Weights of a small model that predicts nearness at each pixel.
Model: 64-pixel images, arch swin, activation gelu_tanh, patch size [4, 4], widths [80, 160].
Training: soap at rate 0.0021, 9200 steps.
Rows from block 7 of a small model that predicts nearness at each pixel, named by matrix and row number. Rows with one number belong to one neuron. Each number is 500 + 25 x the weight over its row's rms, rounded and kept within 0 to 999. All counts start at 0. Numbers have three digits each.
After each neuron's rows are labels from the 100 images, of 14848, where the neuron reaches its highest value: "top examples" is what is common among them; "peak on" is the class under the peak. Only what is clearly more common there than usual is listed. The data: rendered scenes of coloured solids on a plain floor. In brackets: how many of the 100.
# fc1: MLP up (model.blocks.7.mlp.fc1.weight, 320x160), inputs 0-79
# fc2: MLP down (model.blocks.7.mlp.fc2.weight, 160x320, transposed), outputs 0-79

fc1.50:498557495496507537497513505511513483483454488492519496475509461493484501487467510520525524507482453471439498483531442483502448508512495553505487462483479526517521488532456459533528460506474504493512451478481453547506496489511479478531504519
fc2.50:526469527530543517531496477527464517536505501485502528499498511502479498503500475462466494492512549524523495508471539500505531499489535480498506494496534526489501531471459543508513529513458488491475526493542520497463501536474525480527479494
top examples: capsule (78)
peak on: capsule (56)

fc1.287:505460475465503457469496508482533561530459451454520466457500507537502491546508484494475539513498495470499514514519490494516461454511511462509452494483513534513529463501503495484519501523514506488516457497512471526493489518478546491474489479
fc2.287:512500479501482478490465517533469448477507522540534516517505438488517471470498510485479515477537538480505491515528494512481515515478489504499522459545505508496523512480485498511499518487481469491544543486488521518512503476532524516503498514
top examples: torus (42); largest object: torus (28)
peak on: torus (27)

fc1.6:493482528509535512523542482513493489527458499498534508535472474516517501499530471507543477513453492497503490472507471525506481481517504506534492523476501504476495548497478502513500493505502469481538480497482525479493461502548463487561507479
fc2.6:532494454519470503540474507506490493477547493514471516504508510542476515488506536474475529515510501497467504470493524495466541490508477504531522479539458506519506466539501522432545499485558481516451474527473462516517450483480540531470506529
top examples: cog (36); largest object: cog (33); bowl (29)
peak on: cog (31)

fc1.42:512489532476542474510517495543504520495502484496484495471455481508486463565478508491445497459554483492487478486516513498469509481527514543524496501516452504459459504472521508522486520526500487530467472495490504524499513531484510486513511518
fc2.42:538524543510466510478503479482452461491517529504521474516518555489514531463509463523499444471466466522521552473504488504508518526471470482448522518473517487504553527510501499513521466475502462523498506512485478512498479495567490515498465484
top examples: cog (43); bowl (42); largest object: cog (34); largest object: bowl (26)
peak on: cog (40); bowl (33)

fc1.21:491526531522491489487502489493497520558476516461488482507511500495507485486477529503472489551504515538527531508479516529537510442530514504490464485503551489498520516523498494469488532516510495435501501514532462481500500555507443505491492502
fc2.21:511492510469458480512509563479459483467525463519520513502466497452489478462526460545532490530515549489501494475525507486494494486507531433501500502499501493500430492495477440460488485509492497495486533509495525513510462499491548481455527534
top examples: torus (56); light from behind the camera (51); largest object: torus (38)
peak on: torus (42)

fc1.196:490509520487508497555499513496498464477473478481462510492513485481486514526503540457497519507505471521477496532469460502491549526493462526473522469483499521481478438497487506530519515445516499496492502557514484524485487562495492482465497517
fc2.196:480517490483525449493514513467471521486505479515500478523542539516519462505517534520438510552471562481492495501484507535457498489548517463518506499436489502483504492548475498475473490525484501540494471519496500522515502527498467470523451507
top examples: jack (56); count: five (49)
peak on: jack (51)

fc1.152:507507488512514502535537525466457439424512503558505490508518504523511495457511496496478469509510482536477500510490506499490490456474501511506503493494491477518501449487471510495518571524522527516553500570502511476514486482526448509485476501
fc2.152:491452560523452453471506522456496539505486489509504508523481507530480472517496478516515515493485469524497513478478475502514500502495502484482456482498461532481527428536494508505524500492508505492474496497514488488498528523505458511505519524
top examples: jack (55); light from behind the scene (55); star block (29); largest object: jack (29)
peak on: jack (36)

fc1.190:493472536477473467493478502468484475490468465498512489490509484509514486471478508554524528481497517505546487477484502498496513501497482498496465469477488494534533525513462475502555534523496553508474472510507491487567509491475488482483459524
fc2.190:497479516532517539520494519527473489521512524501472532577449524547519527491482527486512527509529474528479449478493517495489459494500490494516517515516470478503474513531529479517480508485539489492477467486510471523493494564498550497489522468
top examples: torus (64); largest object: torus (47)
peak on: torus (58)

fc1.288:572453530532488518507496540491496466492474509486504458494466508525481495491514531493491473499539538489479513495522467471482469473503497487514522488498468481512475495478467517502494488493506499531533467490502491445538525539540501505485542516
fc2.288:485518506472513490524492531585512483525499518496475510507534499503454482519475500468468556540467497494488507478501492452512459516498516508460468510468475482462491527493509497511464532511469499487507529469482467517503520473494499504447488504
top examples: tube (40); cube (36); largest object: tube (28); largest object: cube (27)
peak on: tube (26); cube (25)

fc1.136:467508489524476443510464530474534524459462487488493493512446531481501519487507479471450501512478489524537503525491496480462486487513486547497522479549501483512500510517456521520505478484544502465504496489504488545507534529499493451468502525
fc2.136:497514458470483523511510462534463500506506532457491505496512478483539489475493494509529562497484522511479483463503487491540518517461484490525522481511519537487463498493510513459477487551470473490517507519483527471515441508501495507522512453
top examples: cube frame (62); largest object: cube frame (28)
peak on: cube frame (43)

fc1.249:447503525512516447512520519483512518501519490526482492440472501525543459500490510473471499503554513477536487502467452502511495510507502524518545467484525479475468485493471540544519519522493530492503480510509460467518534531494508478523496495
fc2.249:491524472525492538499465486510481491485488483446562492481487513499495492501486498526428514504448489498456491512498524503503514528518489475528467495571485480506452507466468512483511468505520491501526516508497524505513494535518485537480498492
top examples: cog (54); largest object: cog (45)
peak on: cog (48)

fc1.246:538508534529489506513491448485519503458491471477467486488511451513516461479485466532503510474480459497504503472537468472485494511505444510523519513493488489551506537514490501514514486486480538482514479529549510478515518468450476503512499529
fc2.246:486556492561473521539526481534492511465536504484495508531521501479476511484501490505498483474472482508499457502483499493495519495497477524496521465552490448518471523505541502505526502501474498485486482532487514535537529485521504507485538503
top examples: torus (75); largest object: torus (54); chain link (34)
peak on: torus (63)

fc1.298:483515519492468527520495425506486482508510481496494512491547489549506505445486498492457519515554506432522505474511527507507516465557498475490522531452469478507478486496500459502472519480486503527520469478457522493513489509478493522471464461
fc2.298:498450484524524497486490469514504478486497491538507506476496511455503480540500498477518553501506457522519493549516522524511511500545549509499492496529478534502471541508516527464482498525512502492471473504538484519501501535482496504549538464
top examples: torus (39); octahedron (32)
peak on: torus (28)

fc1.89:516498520555504568525452477493472494523504489508497486489512476531473510499518497516506535496527506503485496498502493480514500480508449485475489504538539476548511444494452473466461452502497504501514520552507519480492503502486515509455508481
fc2.89:497528473503498523520488509506507514486451486449501500464516523472548489511512493458501475540484552529525544522498477540508505495483542551468514458519485502500481539506463532445519534478461495484497477450475491482536486492501489501463533476
top examples: jack (36); largest object: jack (27)
peak on: jack (27)

fc1.175:511491505481486498489490472514461442497515466491480483511487540569516503518496481526480489459470488532525464484487458480516475508464518531503549525452505551501491501479494535477503508537491538527495490499508497507510523491535529474478535506
fc2.175:493452522502538486462510537484500535520492535508514505487498443508456483470547496491482505484521492487527450478476485493512518480529474498481445474552486466549491472505472498511503493466478518492482533509530507559534504480492504539471522503
top examples: jack (61); largest object: jack (42)
peak on: jack (54)

fc1.286:475507469491498464512534498472517508504517496463555465507478528476536470439500526513496508493494511511544506522467487537457557502518492533468503492478462534467547487489480518547522543501494472516507493476518464485526534530514495511492457502
fc2.286:480439487518497550501456497505529483499521490459480507491462482491519521485475524483439505500517520475492478540485514493474495516504538506525493508517449497458468506483500494490520520495549545513518453491488508538482514531511526561484495534
top examples: cube frame (59); largest object: cube frame (54); jack (31)
peak on: cube frame (47)

fc1.230:521535521501526464502535486461486493536514517488509505506459485492473537487456476517479445557490521488569497498529479517499503502542495451488519464518449511476459513538541513472542488490513523468526485513485485459506509511506508506535492509
fc2.230:507460518516484505503478540468551500528509490488489479473511487498486495484508505485521482510515530474479513492487554501519484492463483481525487538501517517477523513473455514505500483527477521494521507533524523491533524501523542466505522481
top examples: chain link (47); torus (33)
peak on: chain link (31)

fc1.199:475507430517501465530492482486510488506499524557487478470443471517482508447540496500475492506485475470497486490484502509483536496487520510501499460536490567493519525488452517469526513486554493477502491532456488497488493495534485505479494499
fc2.199:509510532474499483453505478483532522471539458487529471519543521482524531517498502488498497465477511487565515541486499505542494498509484466498520536499514474555552507530496489538501482471499475480551501488498518522463485483474479512481510509
top examples: tube (43); spring (37); largest object: tube (34); largest object: spring (29)
peak on: tube (30)

fc1.110:462508552528491445486507454511533504499543510470497517440528512486502514509480465480463462509518523504505514513531517497508490511518458464528531470513550498518549470495480483483477507486501516479509496501498496462543506520499519469475548520
fc2.110:486469490478503539505549509428462494484466502491515467517501479521535527507463527544500502516506512510462476456526491451453512494499526512488494520474535519491463463507472522504487496560534499496483515523481483524482528465511469460489505473
top examples: torus (40)
peak on: torus (28)

fc1.169:503472479516484482500547510508506525535495536515502532517443500528471480486498504538455446504481506496583508515485524511535467451517482497535460513491511463477517520512460507467480515559515498441484472501532491520501510469484503467532489504
fc2.169:510486499502521504564448509501451525487503506506460488526489513505489485491533492502547493481540514474457507492481471490487504519474469539486507535469508492493460523481502500539499493451509509494505508502457528514542510531469495543497479485
top examples: tube (45); cube frame (42); largest object: tube (35); largest object: cube frame (25)
peak on: tube (37)

fc1.102:490550495460487502498484492470461528478501515501459487472516499530494523476521474506507517491476508520507508542496528526482465505502485501517462518514487503480469495515513505495476484483517526496494464521560479501482526527510556513489490487
fc2.102:521472492473489485493461494469468476496456480511491484511496517475477505495498527509496510494499531471496514498477533520485515517493512513517550509463499455503494505487474533511567501464529501563528498535460499548533477517463530527486469458
top examples: jack (88); largest object: jack (69)
peak on: jack (87)